{"n_mels": 80, "input": "log_mel", "tokenizer": "char", "encoder_arch": "crnn", "encoder_bidirectional": true, "encoder_rnn_residual": false, "text_encoder_bias": "all", "momentum": 0.95, "epochs": 6.2}
Rows from block 3 of the audio encoder of a small contrastive audio-text model, named by matrix and row number. Each number is 500 + 40 x the weight over its row's rms, rounded and kept within 0 to 999. All counts start at 0. Numbers have three digits each. After the name is the row's rms in percent of the matrix's.
After each channel's rows are labels from the 100 clips, of 14976, where the channel reaches its highest value: "loudest band" is the band of the loudest frequency at the time of the peak; "responds to" is what is common among them. Only what is clearly more common there than usual is listed. The data: synthetic speech, music and everyday sounds put through simulated rooms and audio effects.
# conv: width-3 conv, stride 2 (encoder.blocks.3.conv.weight, 176x144x3, each kernel summed), inputs 108-143

conv.150 114:537575525462537558563572497535504546532468545483498546467435531564494464420516466503530510443516515507447476
loudest band: 500 to 1000 Hz; 1000 to 2000 Hz
responds to: everyday sound; reverberation time: 0.15 to 0.3 s

conv.30 087:475476496582476478521514531580497472530453458446478522508473487515490493519457551514521499554443437515501491
loudest band: 250 to 500 Hz
responds to: dry; dropouts

conv.6 117:511446530516536523506506483443571466439478470488442459464441484506487506472545472536476477480508508547474494
loudest band: 500 to 1000 Hz; 1000 to 2000 Hz
responds to: telephone band; number of effects: 3 or more; dropouts

conv.77 086:491477458479568572505576572498538429530492479504534496452484499499490415466460453503529464423452513367523480
loudest band: 4000 to 8000 Hz
responds to: speech; dry; reverberation time: 0.15 to 0.3 s

conv.27 101:450483476505508482551443473490548494497482506439534521523475448495490491523548573486545510471551490540488500
loudest band: 500 to 1000 Hz
responds to: speech; dry

conv.153 090:464528510476487420482517484505528535446519462451454496507464461502503487481479466555571581646510425548464529
loudest band: 1000 to 2000 Hz; 2000 to 4000 Hz
responds to: wah

conv.33 096:476455467581487492486423515468558533470483493544485511558536498554517509549553564465427443543523520466455487
loudest band: 500 to 1000 Hz
responds to: dry; speech

conv.89 100:455496525470576495512465473471534560461478458456512539477505536547503488435506574559514534522525551511461488
loudest band: 250 to 500 Hz
responds to: dry; speech

conv.64 101:552532548550514525462490480472440517537499464466567492400597487445470579486520497540443464550513471529447505
loudest band: 500 to 1000 Hz
responds to: band

conv.82 093:425487463489494513554414538538452519507506485490536529496540519524492505473442547449481532556529567528571478
loudest band: 500 to 1000 Hz
responds to: dry; speech; distortion

conv.108 091:457513533536441558493517571469531466505552550482488498451466524542486481485510536480495480478451557577525487
loudest band: 250 to 500 Hz
responds to: dry; speech

conv.75 106:522442575510596508475446546491439501494519509426514486465552467475552525536530524545471498569554458517556380
loudest band: 250 to 500 Hz; 1000 to 2000 Hz
responds to: band; telephone band

conv.132 086:482502470473541535490581497477514497511486547464502506510593446508501511553472456503510554435469450546479494
loudest band: 500 to 1000 Hz
responds to: dry; everyday sound

conv.133 105:493495403455543507508485576438494526541400472455501488531491452563517576481546513570535519518519437529508447
loudest band: 500 to 1000 Hz
responds to: telephone band; tremolo; number of effects: 3 or more

conv.172 096:495497484499518487529518496468531470461521505522537483568502545527523466526524483433494486552529460534519461
loudest band: 4000 to 8000 Hz
responds to: dry; speech

conv.104 101:525500438431537534488488536506486543537516489498542474472499492485478500428552536487502472505458533500513545
loudest band: 500 to 1000 Hz
responds to: speech; dry

conv.167 104:527535461491546552426513467510528460557535509502536412537578508550532501453480466540517501476495497455543432
loudest band: 500 to 1000 Hz
responds to: speech; dry; telephone band

conv.107 127:482527488532479538495477506456504546517528556500500505560510524494474527454539483517563451542550462419511542
loudest band: 1000 to 2000 Hz
responds to: wah; dry; dropouts

conv.10 086:538459543508450499540472486481547502552486537488534482528467453505504483420488530521509451541445442468534494
loudest band: 500 to 1000 Hz
responds to: speech; dry

conv.144 087:544507505450536575549477540491508472521499527506514481516402530563455483500488459507410438515443576477510526
loudest band: 500 to 1000 Hz
responds to: speech; dry; wah

conv.103 095:495457416488574522523479523495488433448478483448493479504465469470445444470519546516503487452508515526523555
loudest band: 2000 to 4000 Hz; 1000 to 2000 Hz
responds to: telephone band; dry; dropouts

conv.40 092:486545501544491444493444463534453551481485456560474469529501494461475514452497527507588491512470430500537532
loudest band: 4000 to 8000 Hz
responds to: dry; dropouts

conv.7 084:455492484431506502448553509451466453467493464538501435505459536486510494488443497537537472470563479508523479
loudest band: 500 to 1000 Hz
responds to: speech; dry; distortion

conv.54 096:534579533445596496489476483467449527445465502408476573447489477418407531541516460495532518482469517521447554
loudest band: 2000 to 4000 Hz; 1000 to 2000 Hz
responds to: everyday sound; dry

conv.95 112:507541490497460467494539449463581502507490435469467511470464470504495530488359523456460436510521546431470533
loudest band: 1000 to 2000 Hz; 2000 to 4000 Hz
responds to: wah

conv.93 109:550621507388513504493508445486535540503468496547446462454512501499537473517523499497506522480618455461474537
loudest band: 1000 to 2000 Hz
responds to: speech; dry

conv.129 112:439541514457439468503515503485452483507599482469471531469553476515477542511499524493462601505490512506443442
loudest band: 1000 to 2000 Hz
responds to: everyday sound; telephone band

conv.25 093:515492444469557548483618497564511510511447440503480481591505507523502493576474494495519514459483471479487470
loudest band: 4000 to 8000 Hz
responds to: speech

conv.36 099:511528453544473510588506487515495457554505492516481524530479514546446552444511540495518466497488473531554481
loudest band: 500 to 1000 Hz
responds to: speech; dry

conv.67 096:507499428555478590466581538537530521532512549527461560535476482498515434519408515519432460528518515442473473
loudest band: 4000 to 8000 Hz
responds to: dry; speech

conv.88 094:515455467507519533565534528427513425499538510467514536512445450498457469474448558517440524643495574576443536
loudest band: 4000 to 8000 Hz
responds to: dry; speech; distortion

conv.154 111:543557455546500476487457515544543525503490405504515509475490507558555530536373540487508549475495582474514466
loudest band: 4000 to 8000 Hz
responds to: drums; dry

conv.83 118:560532524601397523533446472485462495537508451425507483494487528517497488506442476459574463496540526546530647
loudest band: 500 to 1000 Hz
responds to: ring modulation; speech

conv.146 125:435498535461451438467486520467501469503500482466406513593469452442478553553520519514506445402473497508523461
loudest band: 1000 to 2000 Hz; 2000 to 4000 Hz
responds to: distortion; dropouts

conv.23 104:523441493484428492496522433553537497496558509500518531548532499465518507543492486478467570554517506403454528
loudest band: 1000 to 2000 Hz
responds to: everyday sound

conv.114 088:484482475545444524456419449499548523510494524434542446483544481584529464494600490477493448533548499460516443
loudest band: 4000 to 8000 Hz
responds to: drums; distortion

conv.61 107:535468462506493503510466508516548493503440465443497496556429471586522488537467525536459569489445538515541517
loudest band: 1000 to 2000 Hz
responds to: dropouts; dry; telephone band; number of effects: 3 or more

conv.62 112:502433555443486517536444556474479495486513514531479580402523470476520584474606407483526490458468425479475547
loudest band: 500 to 1000 Hz
responds to: speech; dry; distortion

conv.98 091:578454541478511592479450541502501441524525470543441516497499479457543539510468493409523535518438534528521514
loudest band: 250 to 500 Hz; 500 to 1000 Hz
responds to: speech; dry; wah

conv.116 116:509454507464539440517444485507488448474564457527536475548480521502543542553462526484512505497502513457491444
loudest band: 4000 to 8000 Hz
responds to: drums; dry; distortion; dropouts

conv.39 088:480515456561518512483475503476473570479485493514460554492492503406585443450525512510465414515544509487445521
loudest band: 500 to 1000 Hz
responds to: speech; dry

conv.105 094:542452515511501583639457529499505485476568541510452495497426482491490538534521539496512486584443487589466467
loudest band: 4000 to 8000 Hz; 2000 to 4000 Hz
responds to: distortion; dropouts

conv.168 108:471466429533491505510486495571568543495522464515526489520473440487507446574477507501440515506494552521529494
loudest band: 4000 to 8000 Hz
responds to: speech; dry; number of effects: 0

conv.20 107:503466452521561517521619540575492455446573463476519497514518496541468540467437471477514509431504477499549503
loudest band: 4000 to 8000 Hz
responds to: speech; dry

conv.138 108:516420443497545495487415536441504528514460483487532470512485467493482486420502540515443454511490514492468539
loudest band: 500 to 1000 Hz
responds to: speech; telephone band; wah

conv.110 120:401564509484467513508494499560463482467449523549491505494562534477452496488393510452473466453482439445493470
loudest band: 1000 to 2000 Hz
responds to: short reverberation; wah; reverberation time: 0.15 to 0.3 s

conv.152 082:518478515487490418417471505515510500590509567452491454546451560534532462485486573494448491521509493569503488
loudest band: 4000 to 8000 Hz
responds to: speech; dry

conv.11 094:494528517484493491498507558547452459485479522533436486585454535545525496428521561430532469550520441505450528
loudest band: 500 to 1000 Hz
responds to: speech; dry; number of effects: 0

conv.55 104:457480451456454486519602442528514545499510496526477485457530421438463516483481448489526557439437473517527502
loudest band: 500 to 1000 Hz
responds to: speech

conv.24 077:476446500506542493539597494603497553554479497511531476500491514523484569437513490479421512558424545499530520
loudest band: 4000 to 8000 Hz
responds to: dry; speech; dropouts; reversed

conv.173 096:543563522449462546516494489526448519539449495475460472554502490488455454492472437472501519472448500460524545
loudest band: 1000 to 2000 Hz
responds to: dry

conv.131 113:494487533442517481472479566535550511507513551527538503492440519536508518514441496456455555467478519516519482
loudest band: 2000 to 4000 Hz; 4000 to 8000 Hz
responds to: dry

conv.109 106:547502539501537490475463518613529514460483480470502496484432569472547492570494501450499576523474483502493592
loudest band: 4000 to 8000 Hz
responds to: dry; speech; number of effects: 0

conv.13 095:513488471490516472533555548574438514538449505545449523538523548477429505495498500434488507450479487538542487
loudest band: 500 to 1000 Hz
responds to: dry; speech